config.toml
arch = "squeezenet"
train_examples = 145000
image_size = 32
translate = 0.06
norm = "batchnorm"
activation = "relu"
depths = [3, 6, 3]
widths = [128, 256, 512]
beta2 = 0.999
grad_clip = 3.0
steps = 25600
final_lr_fraction = 0
weight_decay = 0.2
Rows from block 5, named by matrix and row number. Rows with one number belong to one channel. Each number is 200 + 30 x the weight over the matrix's rms, rounded and kept within 0 to 999. All counts start at 0.
# sq0: squeeze pointwise conv (model.blocks.5.sq.0.weight, 64x256x1x1), inputs 128-255
# e30: expand 3x3 conv (model.blocks.5.e3.0.weight, 128x64x3x3, transposed), outputs 16-31, a 3x3 kernel for each
sq0.6,191,156,197,177,159,153,178,240,220,204,187,114,156,217,263,168,262,164,232,155,249,174,179,138,165,140,151,255,158,188,221,219,181,215,217,191,141,234,181,209,224,166,155,258,227,184,203,199,180,208,232,190,232,224,168,193,167,183,132,185,207,219,145,204,229,154,156,211,153,227,160,149,158,176,140,220,169,136,211,191,186,162,170,120,199,227,207,152,213,160,150,179,193,184,235,170,146,170,196,232,219,174,197,197,167,159,192,255,196,204,213,171,171,221,173,210,238,177,200,246,201,203,173,190,182,149,176,190
e30.6,199,236,258,240,212,227,244,197,173,175,235,247,173,171,202,157,170,176,223,192,207,176,217,174,215,212,188,198,177,175,181,185,207,227,207,192,193,180,207,217,196,199,195,213,190,202,217,210,146,145,194,183,176,205,210,222,199,218,176,185,221,144,194,208,168,185,174,172,205,179,241,241,208,197,199,183,185,184,169,170,209,163,123,168,180,207,210,205,226,198,226,200,215,202,176,177,216,216,189,199,226,223,194,165,243,219,174,188,181,176,196,182,193,169,195,224,207,195,178,194,182,138,148,201,144,185,214,153,175,189,208,181,222,210,194,199,204,202,200,200,198,196,201,200
sq0.7,178,224,278,239,167,191,168,168,256,158,211,130,166,209,203,163,230,159,221,208,193,184,210,242,145,206,188,165,171,177,211,179,163,227,191,210,166,206,177,165,184,201,205,201,188,195,196,229,215,221,231,207,210,211,205,196,241,189,155,185,158,236,189,223,186,193,169,194,186,240,182,201,225,225,184,185,206,165,178,191,227,165,200,171,193,151,227,229,187,168,170,175,166,176,179,161,201,213,196,162,205,171,232,220,230,190,171,174,219,239,206,237,215,216,189,221,139,265,145,219,147,182,246,158,174,184,210,207
e30.7,166,221,200,228,200,228,224,245,239,195,163,180,202,200,153,216,154,175,186,178,196,150,189,189,172,202,203,160,194,208,154,180,207,188,188,164,173,222,167,210,181,143,198,152,186,135,154,251,207,192,172,172,190,175,167,175,204,208,189,237,242,259,235,226,194,181,200,182,192,199,172,182,154,150,184,192,240,225,218,234,190,215,206,185,150,185,163,179,210,223,193,164,226,237,154,190,184,177,204,183,203,223,208,167,209,182,150,222,214,133,153,214,148,155,177,152,171,149,138,177,161,216,274,174,241,195,203,207,165,177,260,277,209,231,215,190,188,197,190,194,198,194,197,199
sq0.8,198,197,213,222,196,168,167,131,232,178,242,230,152,192,129,169,252,286,261,230,136,170,170,200,184,158,182,213,171,172,187,218,168,196,232,224,148,224,232,162,234,181,186,202,191,104,192,237,199,227,206,251,180,200,210,200,222,217,175,249,222,247,213,125,180,188,180,144,186,245,196,180,177,270,184,183,221,212,226,236,288,195,143,168,202,219,245,234,188,147,205,277,252,159,206,177,184,148,229,197,191,234,241,193,205,154,167,126,172,220,255,172,193,243,249,203,228,169,197,206,132,134,165,196,181,169,180,274
e30.8,162,215,217,235,193,199,230,193,238,197,148,227,261,188,210,231,201,188,144,171,233,124,222,267,189,251,237,163,155,235,127,205,246,201,214,209,156,183,263,141,237,269,202,252,158,143,174,193,214,182,165,181,192,160,137,157,193,203,161,172,150,159,177,198,197,215,195,232,179,210,195,197,142,172,150,164,169,162,152,185,203,201,218,155,187,161,150,230,162,216,177,164,192,209,169,225,235,182,192,161,186,240,178,110,244,251,235,277,147,163,177,267,173,183,236,152,175,139,115,199,139,166,213,168,177,174,166,181,154,179,228,254,240,244,209,192,195,198,200,195,194,199,197,199
sq0.9,207,197,156,253,242,200,213,225,183,232,171,193,164,152,169,186,261,152,143,255,179,183,214,240,210,142,204,211,209,183,176,185,194,188,112,209,176,131,228,174,217,230,211,284,232,149,192,202,236,197,189,170,197,240,164,195,184,140,160,300,131,247,206,157,182,225,178,155,209,175,161,188,235,166,147,203,215,159,221,231,225,186,182,147,240,113,217,221,221,222,174,215,179,193,241,187,157,197,195,204,256,238,144,165,245,186,186,263,210,178,204,178,244,199,112,210,166,154,197,239,172,235,209,257,156,127,169,183
e30.9,178,158,185,188,115,233,241,177,219,191,219,241,192,175,218,226,207,204,156,200,222,186,219,188,188,179,222,191,229,188,183,174,157,162,141,195,208,169,165,160,203,234,189,210,170,176,182,184,188,192,184,176,205,175,200,153,164,193,128,210,198,182,196,144,146,178,114,218,219,200,243,173,202,218,213,221,204,203,231,212,211,195,200,182,175,186,211,174,247,232,171,161,198,170,182,255,250,197,189,193,256,266,168,222,204,231,161,192,181,163,193,198,185,265,241,249,187,163,158,188,161,163,199,191,184,171,200,239,232,255,183,165,190,152,192,196,198,199,202,194,194,195,200,199
sq0.10,223,203,186,193,194,161,54,212,229,195,156,174,255,214,163,166,118,203,200,173,213,158,191,167,217,180,160,170,154,212,279,192,237,211,208,131,203,189,124,216,212,175,184,152,179,194,146,188,184,129,184,221,211,144,178,199,156,233,178,177,197,201,224,186,214,209,192,249,144,164,154,154,193,216,193,189,145,202,231,197,207,198,249,155,171,191,124,241,147,174,189,188,202,201,219,123,227,164,213,203,217,166,209,158,139,166,247,202,176,121,94,223,160,139,208,170,214,201,209,203,233,235,179,157,158,197,245,225
e30.10,278,271,271,289,182,210,239,177,216,176,175,194,253,225,272,268,274,308,258,209,202,203,166,165,174,161,128,188,176,161,202,209,185,193,190,201,187,171,166,207,179,177,163,166,180,192,204,183,151,202,214,147,179,240,233,239,217,250,190,173,167,175,180,169,196,221,191,178,211,220,240,204,246,214,220,188,165,182,206,146,80,211,209,208,222,193,209,189,175,204,218,200,210,183,186,184,200,190,185,224,163,172,259,188,209,247,187,197,215,203,218,186,198,218,141,190,164,220,207,129,192,203,143,211,204,146,180,147,133,168,186,167,172,170,179,204,212,214,200,206,213,205,213,209
sq0.11,138,186,199,166,167,192,193,182,226,216,206,156,158,263,165,192,214,155,213,183,107,182,190,187,154,164,186,208,215,181,151,169,180,225,219,260,206,276,236,192,148,184,188,224,176,129,159,225,123,186,192,174,154,188,217,221,231,165,225,171,182,261,192,149,193,218,172,174,223,317,229,221,126,191,151,178,211,200,243,214,210,182,112,223,203,254,218,198,157,161,214,184,219,169,295,178,181,179,182,175,274,224,311,163,206,186,122,235,175,251,238,193,230,227,233,152,153,249,243,152,160,202,171,269,126,130,164,228
e30.11,141,207,224,162,183,203,230,204,227,176,205,199,194,219,223,215,188,199,178,210,218,180,236,173,170,235,201,144,266,199,227,249,240,266,266,214,175,231,174,224,268,230,271,252,203,156,169,152,216,125,151,244,184,140,134,208,171,216,218,157,267,216,193,172,165,180,164,166,210,149,147,250,182,154,187,161,165,140,176,153,157,199,168,184,173,169,198,157,233,198,182,206,161,183,188,226,147,184,196,169,279,259,165,177,276,183,163,244,150,213,203,144,188,183,181,165,173,159,149,146,238,203,151,254,202,154,192,250,210,179,235,233,202,253,222,193,200,198,201,199,202,196,197,202
sq0.12,195,208,213,167,172,205,164,153,205,185,205,229,244,201,179,200,184,195,205,189,189,198,180,161,134,224,181,186,232,180,214,138,170,214,196,188,189,218,203,119,161,168,215,154,166,178,132,219,194,231,137,180,229,190,269,164,230,201,202,183,185,208,204,185,155,207,206,224,197,220,225,204,221,207,232,112,212,183,167,227,192,177,195,200,151,188,201,185,182,160,216,214,202,205,182,165,219,248,152,115,150,210,224,181,212,232,150,188,210,223,206,189,208,178,203,191,197,175,233,260,182,189,237,188,222,173,189,238
e30.12,179,175,162,186,188,192,206,195,201,228,161,193,176,181,182,173,197,190,166,152,166,187,143,129,186,201,224,193,196,192,205,195,240,217,210,213,189,198,206,168,200,254,192,210,218,204,193,205,202,189,175,229,197,184,189,212,187,171,160,165,185,176,204,199,185,172,152,184,159,138,161,186,198,206,209,190,186,155,175,193,202,224,213,187,177,189,210,183,153,191,248,296,259,328,306,225,237,209,145,184,188,172,190,159,217,223,219,200,199,202,239,206,187,204,204,197,210,187,225,187,170,200,185,184,197,208,182,174,144,210,199,200,198,226,230,197,202,199,198,198,194,201,197,196
sq0.13,214,182,201,187,199,207,179,194,209,203,197,187,217,197,153,220,179,180,212,182,180,188,181,179,178,190,195,170,223,243,149,221,198,201,197,173,159,230,189,147,174,205,199,179,182,197,179,189,210,177,176,196,213,203,184,174,178,205,173,196,197,215,185,216,230,188,164,250,174,239,184,196,175,209,178,226,193,189,199,209,213,189,199,198,210,177,166,183,168,236,208,181,226,177,213,172,194,181,201,228,215,187,209,214,189,227,191,187,225,164,195,188,215,190,185,182,204,205,206,184,206,221,195,172,184,189,140,176
e30.13,228,230,197,174,179,161,229,201,162,176,164,248,164,168,179,166,135,194,188,164,188,134,138,197,170,185,206,185,214,229,180,173,203,175,206,204,189,190,223,164,187,199,149,206,213,208,211,193,181,171,152,177,203,199,206,246,220,170,167,153,192,196,200,172,185,205,168,196,193,183,189,201,203,206,185,171,172,164,198,211,225,154,175,166,171,190,190,167,178,167,244,247,244,229,216,197,208,177,89,193,143,194,172,149,215,178,154,151,220,188,210,174,161,176,207,211,218,204,224,188,168,165,155,165,197,187,213,194,192,203,175,200,183,205,199,199,201,199,197,193,191,198,195,190
sq0.14,178,182,191,168,218,208,208,158,137,156,214,198,110,171,197,207,225,199,212,172,150,160,180,170,166,170,220,221,199,175,172,193,166,184,211,223,119,220,162,202,276,188,193,198,200,178,188,189,208,234,247,175,197,199,175,202,189,194,182,211,243,160,203,181,147,194,185,121,190,183,207,193,230,122,162,167,217,177,230,187,221,150,182,184,194,257,215,205,218,162,210,174,221,159,157,178,174,138,229,177,185,179,198,200,176,156,198,190,153,177,238,157,181,245,207,200,236,154,167,208,135,178,156,190,182,198,162,158
e30.14,240,210,218,219,256,198,219,236,208,230,194,223,248,160,184,214,162,175,147,217,187,198,220,189,198,202,184,201,208,171,193,141,114,177,144,157,199,191,190,208,155,132,171,174,149,226,201,225,248,195,215,178,151,203,202,186,169,204,216,147,198,142,129,226,217,187,216,211,168,179,194,210,133,182,231,172,288,278,211,234,180,194,178,151,170,160,135,195,206,203,204,184,194,232,183,163,226,183,194,183,190,186,204,192,169,187,177,186,171,162,183,235,230,202,243,248,217,184,186,179,187,195,161,156,159,170,172,178,155,178,117,116,180,136,154,196,197,195,198,193,193,200,198,200
sq0.15,166,147,183,198,215,214,199,244,168,187,218,148,172,284,227,291,163,147,129,230,158,166,223,179,158,209,201,135,256,125,178,163,189,219,233,284,171,204,247,163,222,294,171,157,190,201,199,201,188,158,187,154,196,194,126,219,173,129,298,198,190,249,183,209,165,170,208,140,196,248,319,215,150,147,181,182,272,216,208,211,200,217,150,299,175,214,240,191,181,220,176,182,179,188,175,167,165,270,142,180,187,219,222,144,214,162,190,165,214,212,219,201,192,162,197,147,150,277,331,174,203,176,231,177,214,220,196,151
e30.15,187,193,190,209,250,272,205,208,289,220,272,259,190,213,253,184,176,136,145,161,162,184,164,119,191,230,123,161,175,206,157,220,178,251,253,167,147,142,200,207,267,184,270,258,167,154,187,198,168,188,173,203,190,149,138,178,206,195,240,235,239,205,205,183,172,204,186,189,129,178,184,207,141,199,211,188,193,169,183,181,175,219,228,144,204,151,165,130,198,231,197,229,234,186,177,247,125,184,183,194,221,211,166,210,207,141,212,264,138,288,238,160,148,212,176,178,195,158,182,213,206,241,207,211,197,145,190,171,182,162,171,146,251,269,188,186,200,205,195,194,204,194,192,197
sq0.16,197,224,179,200,225,289,186,208,171,161,174,255,153,181,218,158,209,113,166,209,199,190,214,155,189,272,276,228,212,169,279,169,195,245,149,204,172,173,196,204,158,163,232,114,228,223,200,229,178,209,198,145,165,171,200,231,237,222,237,171,161,214,167,175,196,209,293,201,168,199,225,250,212,168,245,189,158,268,200,148,154,255,201,240,199,163,191,179,137,210,246,152,147,277,222,175,223,164,174,175,164,188,210,212,245,187,215,217,223,211,214,254,254,198,185,142,171,230,177,186,239,139,252,233,200,263,247,170
e30.16,172,215,240,218,228,253,219,246,227,169,173,231,194,185,168,178,155,162,135,220,193,211,197,182,217,155,220,159,222,256,193,261,251,235,232,196,175,222,270,204,257,252,189,211,186,154,185,139,231,297,169,209,217,140,124,162,243,120,267,265,217,268,213,224,195,168,173,167,166,138,164,251,139,162,136,153,183,180,158,171,173,208,189,153,176,131,204,152,168,207,183,191,198,204,177,184,209,190,194,165,209,210,193,216,175,234,222,204,178,154,175,139,172,203,164,200,214,127,194,217,204,275,230,178,203,193,221,231,218,200,146,200,215,159,203,194,193,195,196,196,194,195,197,198
sq0.17,181,204,193,264,184,214,167,190,238,181,217,206,188,211,205,185,223,167,217,228,217,174,252,229,199,192,216,145,185,211,218,197,183,208,190,223,169,173,160,227,201,234,207,162,188,182,220,210,201,189,261,197,211,299,202,235,244,186,189,223,161,186,216,200,176,202,204,192,202,285,187,202,181,238,211,191,197,182,223,165,220,161,208,216,264,192,229,217,246,179,190,217,255,189,202,166,187,199,219,193,241,157,228,232,206,190,194,160,177,180,213,235,214,217,179,239,179,226,130,245,184,190,204,159,195,193,233,199
e30.17,134,205,182,209,193,223,217,194,185,162,195,237,214,184,175,198,184,167,151,173,203,219,243,236,230,261,267,252,234,141,175,128,169,206,256,205,114,172,161,157,168,150,174,166,135,161,191,225,218,222,170,207,184,169,156,194,183,179,185,199,190,187,156,80,129,249,131,226,185,169,221,195,143,127,187,241,225,222,210,220,240,107,158,198,169,174,173,219,200,201,158,165,195,209,181,179,248,178,195,198,158,157,221,198,202,175,184,197,153,159,224,213,175,174,209,165,167,141,175,190,185,226,267,196,239,234,196,191,180,183,228,209,158,227,197,191,189,199,197,196,198,193,199,198
sq0.18,222,224,175,209,174,188,259,156,254,184,218,249,197,202,203,212,164,197,215,132,225,246,198,183,153,193,194,186,218,188,256,215,218,169,241,183,151,239,198,169,151,183,255,176,156,206,210,231,184,172,251,237,224,180,256,209,222,241,236,134,241,237,220,224,180,231,226,177,239,254,171,172,251,195,209,217,183,174,167,149,168,170,260,204,216,213,155,158,206,174,252,232,200,158,228,221,194,208,205,201,197,217,222,196,210,194,148,192,120,149,200,255,215,202,197,133,180,218,215,232,242,119,188,201,161,243,267,199
e30.18,274,219,190,208,242,224,170,214,235,205,204,163,193,212,167,191,188,255,170,177,152,224,192,159,210,162,191,238,201,196,205,219,178,223,187,201,281,228,249,207,151,243,182,176,208,233,187,188,228,243,253,196,164,222,241,240,217,231,260,248,195,214,238,171,183,186,192,143,190,214,168,190,144,175,136,221,173,163,224,169,121,189,164,198,188,178,198,205,198,204,191,233,148,155,210,178,187,190,214,251,254,209,271,234,190,197,192,237,218,213,191,160,225,213,146,233,185,198,215,190,240,228,213,262,188,177,222,230,206,214,170,193,233,166,239,194,199,199,198,205,201,203,202,202
sq0.19,247,198,157,202,191,216,215,160,121,256,248,218,232,173,173,208,229,247,260,180,198,166,232,229,226,177,222,225,193,213,146,137,211,139,228,173,212,147,133,159,130,170,202,191,196,123,191,170,205,247,139,154,186,193,239,186,155,201,188,189,141,242,163,177,185,195,179,177,170,139,168,194,207,228,197,167,182,175,150,242,193,265,195,200,167,144,197,194,136,227,167,228,188,200,229,240,181,203,202,162,230,191,122,245,271,178,188,206,267,182,119,178,162,125,123,166,263,197,191,204,190,168,169,235,281,183,204,237
e30.19,199,165,198,177,163,201,273,215,218,225,200,185,210,184,187,191,220,219,167,174,155,203,223,257,226,192,203,197,195,196,215,235,279,150,188,223,193,191,182,222,218,278,219,220,194,195,195,199,174,229,221,175,174,199,190,180,209,164,163,241,240,191,237,210,193,142,222,158,143,211,211,173,233,229,241,145,189,147,218,189,166,231,242,211,210,182,195,207,238,222,196,167,218,198,180,187,173,228,243,192,141,141,176,234,219,197,213,222,201,221,243,151,124,151,166,206,148,195,193,215,177,182,173,238,183,179,166,189,180,263,276,290,181,210,237,201,201,201,199,201,199,196,199,201
sq0.20,143,229,209,192,207,243,204,180,205,173,189,239,153,210,192,154,225,139,187,211,146,151,168,163,156,230,248,230,182,172,173,184,155,231,172,218,187,212,194,195,163,159,243,149,213,208,178,241,157,210,186,185,156,165,227,207,281,223,230,196,170,250,200,154,171,222,265,156,175,223,220,237,201,220,222,188,200,227,161,189,170,218,206,237,175,219,196,202,147,186,221,177,184,248,268,148,208,184,158,164,213,221,262,205,240,158,205,208,178,223,237,134,267,207,210,179,175,226,193,227,232,159,244,261,190,257,228,173
e30.20,144,233,262,224,219,242,234,194,224,156,185,200,196,214,180,181,158,131,130,191,161,201,195,118,188,207,212,70,204,264,185,274,251,258,249,185,134,209,268,195,264,243,236,209,158,178,207,189,265,239,188,205,189,119,132,161,237,185,222,272,260,228,211,227,214,140,198,170,182,128,139,277,155,181,160,141,164,172,159,183,184,216,208,155,194,142,186,142,175,203,208,185,177,216,150,186,197,178,203,147,234,228,167,189,200,215,199,228,162,168,155,151,152,186,168,204,184,134,198,225,225,240,249,214,207,203,195,198,168,155,202,210,199,244,212,192,195,195,194,195,196,196,197,197
sq0.21,217,199,143,213,143,176,190,204,171,190,201,185,176,205,200,193,162,187,167,210,220,248,232,200,183,190,176,189,226,221,236,217,192,220,256,133,198,195,219,210,192,173,192,218,188,177,171,173,199,169,189,195,204,182,171,225,149,186,172,218,217,178,193,168,236,184,240,219,181,211,168,201,154,187,163,224,195,187,218,192,185,175,237,207,171,230,195,165,170,213,189,201,191,213,199,197,159,191,222,214,215,216,180,176,207,174,215,224,234,188,161,205,172,240,180,168,201,208,214,242,219,189,195,182,183,176,216,221
e30.21,213,198,210,231,187,170,208,153,180,228,142,192,223,171,189,183,184,242,211,193,213,211,145,205,206,218,229,193,194,187,215,222,205,214,170,195,178,191,189,207,166,205,181,172,221,187,180,193,178,208,152,190,220,200,196,209,226,194,197,175,143,187,202,208,176,185,167,175,211,169,181,209,217,200,207,179,183,177,183,210,197,238,217,234,221,208,241,189,183,235,221,232,226,247,245,235,225,226,199,191,216,219,221,171,214,273,191,151,218,224,240,169,166,162,191,191,221,187,231,192,166,188,190,163,175,206,190,174,173,193,171,219,212,177,192,205,207,201,200,199,200,199,198,196
sq0.22,185,186,179,220,191,180,167,223,174,148,172,179,152,213,158,190,178,173,166,241,156,166,195,212,214,149,179,182,207,200,199,209,182,209,198,160,143,196,170,240,214,184,208,161,180,163,172,151,200,146,235,198,185,200,104,214,169,169,142,229,215,147,230,193,251,150,228,220,156,199,156,201,168,165,109,224,197,207,231,232,205,147,230,171,220,194,251,213,204,175,196,226,221,201,189,177,194,151,208,217,201,161,162,161,197,142,196,185,189,149,206,162,193,250,189,183,218,205,166,250,244,236,213,136,182,185,171,187
e30.22,245,264,247,253,196,186,245,171,161,199,208,202,219,152,195,221,207,216,233,178,189,165,215,228,183,227,217,220,215,158,207,206,208,193,206,205,191,191,158,215,172,184,175,222,226,186,225,211,183,199,208,181,214,210,226,257,224,236,191,175,188,215,210,106,151,237,204,248,243,251,272,221,223,152,184,174,207,196,184,180,203,134,196,231,212,227,221,221,201,180,192,103,188,162,135,168,237,176,150,241,254,260,232,219,220,228,186,195,175,156,224,203,182,169,230,203,189,194,202,166,166,199,192,198,187,181,200,167,162,147,155,153,161,205,194,203,202,204,199,198,200,203,200,198
sq0.23,168,210,237,203,171,210,163,147,203,184,209,186,195,203,163,151,227,190,189,210,166,192,181,195,125,169,203,189,215,190,206,152,191,203,178,216,200,216,213,160,224,151,196,183,174,151,149,211,200,234,211,158,195,176,239,193,221,198,165,200,185,211,179,202,157,152,166,202,174,215,203,216,181,195,206,146,181,173,227,199,226,202,161,183,164,187,233,225,186,147,190,167,221,156,158,164,217,163,206,133,197,181,206,212,206,213,153,160,161,230,232,150,186,247,220,210,172,200,117,246,148,175,197,179,214,168,152,216
e30.23,170,200,233,214,234,217,232,212,204,218,169,227,232,201,177,203,192,207,197,170,177,145,205,205,164,221,214,153,191,204,216,161,188,190,141,182,196,200,203,201,141,148,163,126,193,176,174,196,223,157,153,209,182,197,184,188,185,234,216,199,235,226,211,257,196,124,181,193,182,127,190,182,175,167,205,173,268,231,206,265,201,235,212,198,172,217,190,178,209,228,215,201,262,267,173,172,229,183,194,150,201,200,185,177,197,182,147,195,196,145,220,222,179,152,205,215,212,183,187,179,182,202,241,158,213,213,176,204,171,202,207,236,205,193,224,193,199,199,194,196,197,197,199,198
sq0.24,170,223,179,216,219,211,152,268,166,164,200,117,139,219,272,187,203,114,155,216,251,138,225,183,158,200,205,187,224,174,237,134,165,235,262,229,154,172,200,193,211,245,213,188,228,124,179,245,227,214,186,178,253,185,137,225,181,210,240,155,201,245,151,183,155,214,185,215,196,174,252,240,198,196,115,141,171,172,181,173,218,219,156,224,159,213,208,219,194,198,191,108,175,153,217,175,197,237,191,120,185,191,197,218,238,173,230,254,233,206,182,225,233,209,174,187,196,257,221,170,197,166,206,186,182,169,221,206
e30.24,205,246,225,242,212,222,246,234,195,195,213,165,187,184,168,210,211,190,236,224,220,214,159,147,193,147,157,160,206,191,193,179,181,243,227,183,159,221,204,242,196,152,255,189,171,124,179,220,182,199,219,195,177,209,173,184,181,219,208,225,252,230,187,214,190,161,191,143,178,189,170,190,218,149,201,176,216,221,181,191,173,212,198,162,177,200,179,160,253,237,203,218,248,205,186,184,176,199,210,193,190,216,248,215,167,219,236,191,170,195,194,204,169,162,182,202,180,166,162,146,204,198,244,190,201,184,184,183,172,157,195,197,201,236,179,193,195,200,190,194,199,192,197,199
sq0.25,186,194,246,208,126,195,140,214,204,151,204,159,201,182,213,179,177,192,228,213,188,247,194,207,191,208,186,201,244,184,228,94,170,194,216,172,180,220,213,145,183,157,186,159,168,195,141,209,219,185,180,200,227,187,218,157,226,210,158,193,228,226,174,199,127,165,196,254,159,225,204,208,192,199,197,91,163,193,152,216,223,201,205,206,139,178,207,181,163,238,180,157,224,196,217,149,223,160,204,90,188,187,204,200,210,225,216,211,177,231,206,203,202,203,196,207,167,165,213,216,159,200,162,177,186,196,209,202
e30.25,210,221,241,217,182,195,270,167,169,205,198,202,197,157,154,268,217,205,198,206,206,205,168,167,200,178,206,188,203,197,200,186,197,201,163,195,205,205,190,194,174,187,178,139,219,180,196,194,158,162,178,175,187,190,208,243,203,188,182,179,218,172,185,213,232,224,208,230,215,181,208,208,219,191,195,188,204,197,189,230,197,179,197,216,190,218,232,186,196,168,235,298,244,265,248,213,222,181,173,191,177,179,244,165,190,251,161,169,220,207,211,183,181,181,199,216,189,202,197,139,184,187,173,167,211,186,176,173,160,202,186,168,166,166,195,199,199,199,195,199,196,199,200,198
sq0.26,196,205,164,194,96,167,95,200,223,139,195,154,194,226,159,183,122,195,203,213,213,260,176,204,207,194,162,173,198,138,244,185,170,182,211,134,231,193,224,146,218,142,198,198,164,178,123,183,189,156,151,210,199,133,197,202,190,214,132,237,238,231,225,199,196,111,201,269,150,199,169,183,184,208,191,174,165,221,234,216,180,199,199,191,126,199,179,205,156,234,184,199,227,174,215,136,214,129,254,179,204,183,237,154,175,228,242,190,203,217,133,175,169,193,183,211,209,198,223,222,223,213,146,170,155,211,211,193
e30.26,244,267,303,279,188,220,251,204,150,187,159,185,257,205,238,291,286,282,234,205,186,202,171,172,199,149,187,196,188,188,225,227,228,203,181,193,190,168,166,202,159,188,178,166,212,185,204,206,172,189,209,159,212,222,223,246,229,250,182,201,172,167,166,148,224,237,232,263,254,225,251,249,245,194,215,186,167,154,196,155,161,189,225,229,233,231,214,205,184,168,237,212,211,182,214,221,208,209,208,209,148,166,242,172,205,249,186,170,203,192,224,166,174,191,171,169,167,222,202,153,207,168,152,195,211,191,169,158,147,163,186,174,176,175,193,204,204,206,199,202,206,201,206,201
sq0.27,188,198,193,174,171,219,207,227,189,164,144,154,153,209,229,169,171,221,157,192,195,206,192,143,187,217,182,166,238,184,168,199,175,222,196,183,205,201,229,223,186,198,176,155,189,212,168,197,211,183,205,172,210,162,183,213,234,218,218,164,196,191,180,194,219,128,201,212,193,212,234,190,190,199,166,199,150,214,214,210,209,211,202,228,164,177,229,220,187,190,214,166,225,201,237,189,189,164,187,199,190,180,186,176,196,193,193,227,175,186,189,190,224,212,208,160,212,267,201,229,211,194,215,173,191,168,172,225
e30.27,207,206,223,248,207,192,227,219,154,190,245,229,218,196,214,209,216,189,196,201,191,217,166,192,238,139,202,189,209,178,215,196,226,242,200,213,178,203,197,210,182,215,215,218,227,191,219,192,198,204,197,224,205,178,204,204,195,194,219,188,217,231,200,219,226,199,225,184,205,205,194,195,229,198,186,182,213,173,161,186,202,195,199,210,176,200,236,191,228,172,197,218,190,231,202,198,228,167,180,234,253,231,247,228,210,243,217,217,188,215,208,202,168,182,182,224,187,175,180,180,210,222,187,208,178,191,206,209,211,216,179,170,191,171,201,198,201,201,199,201,198,204,201,199
sq0.28,200,221,148,212,229,178,214,170,185,208,120,225,197,191,99,217,180,219,120,226,116,170,177,192,198,200,159,122,218,196,189,164,196,209,81,229,194,107,234,173,130,177,227,199,167,159,183,192,235,176,236,144,222,185,202,206,223,159,240,251,129,243,212,136,166,194,194,188,213,184,210,182,193,202,183,184,224,192,201,213,207,157,175,229,172,181,216,207,207,168,219,222,115,159,191,191,147,176,158,181,168,257,179,133,222,191,193,163,153,182,206,165,211,218,153,211,159,161,255,198,202,215,158,155,142,203,132,214
e30.28,215,219,155,207,199,251,248,217,206,216,232,206,194,210,212,219,205,177,180,182,180,215,130,157,160,171,195,212,172,185,178,161,178,235,215,200,194,176,225,186,254,236,259,229,159,188,242,226,210,181,200,266,208,193,200,177,187,169,216,220,255,233,199,192,180,174,214,230,186,235,190,217,151,189,188,184,168,181,162,141,159,179,197,193,186,153,198,186,184,209,176,167,204,171,172,224,192,158,177,178,199,166,212,182,169,206,181,243,168,197,167,186,200,251,209,212,188,170,187,216,209,191,164,245,191,164,202,214,205,211,162,194,173,198,211,197,200,201,199,199,200,202,200,202
sq0.29,225,203,183,200,169,163,161,190,167,219,163,189,220,214,156,206,183,189,207,218,150,198,162,164,245,184,180,167,180,216,235,222,241,165,132,196,182,131,185,189,186,175,190,194,210,170,168,205,220,208,221,220,205,166,184,174,175,193,203,217,212,199,192,146,196,202,170,240,191,173,175,157,217,185,187,192,206,200,191,193,185,170,284,167,176,154,206,202,166,171,218,211,166,178,206,160,216,215,182,191,184,211,185,159,212,177,215,180,236,189,159,229,195,215,180,162,257,176,235,240,226,258,179,176,191,219,210,185
e30.29,223,257,215,247,193,186,247,219,196,180,163,196,210,215,208,217,198,209,190,188,136,165,177,178,140,216,181,210,175,197,186,190,176,172,191,186,211,190,210,171,226,190,192,196,154,212,252,231,213,193,230,188,183,197,227,232,245,234,205,186,224,205,187,187,212,145,149,201,190,188,211,225,203,201,198,183,182,199,187,190,200,175,210,191,197,183,213,191,156,186,217,187,186,222,166,189,203,151,169,216,157,152,208,195,199,202,187,217,178,169,213,184,188,208,180,173,194,207,190,193,181,183,175,200,210,194,212,181,196,204,209,190,157,174,206,200,201,205,201,201,202,202,200,200
sq0.30,150,183,246,122,91,187,175,120,242,155,194,158,130,240,159,154,204,196,273,175,166,230,196,144,182,145,193,214,158,153,130,196,143,171,214,227,202,289,203,120,195,133,175,218,172,97,157,239,132,207,184,241,146,145,181,167,219,166,151,138,238,231,171,129,174,164,192,184,174,248,186,184,136,194,150,142,215,207,183,170,211,203,129,160,156,265,193,177,155,131,181,208,241,162,208,164,224,165,195,156,191,195,252,166,185,235,201,175,192,251,219,195,184,222,230,180,209,227,205,207,132,175,162,200,160,156,136,204
e30.30,126,199,213,180,230,180,183,185,199,186,192,199,190,223,195,238,192,212,198,202,180,201,237,207,200,275,215,195,212,234,192,226,253,227,258,189,208,232,217,195,210,220,225,220,208,195,188,203,194,170,175,185,184,169,160,213,200,241,205,157,222,163,166,209,233,219,264,215,186,243,178,218,168,145,178,197,191,147,201,156,158,203,168,183,208,226,207,211,207,206,186,199,212,190,198,182,184,189,194,179,175,209,181,112,294,160,195,267,192,192,197,183,207,136,151,140,164,193,188,161,214,189,194,232,221,176,195,169,182,105,251,293,223,302,224,197,200,202,201,202,201,199,200,203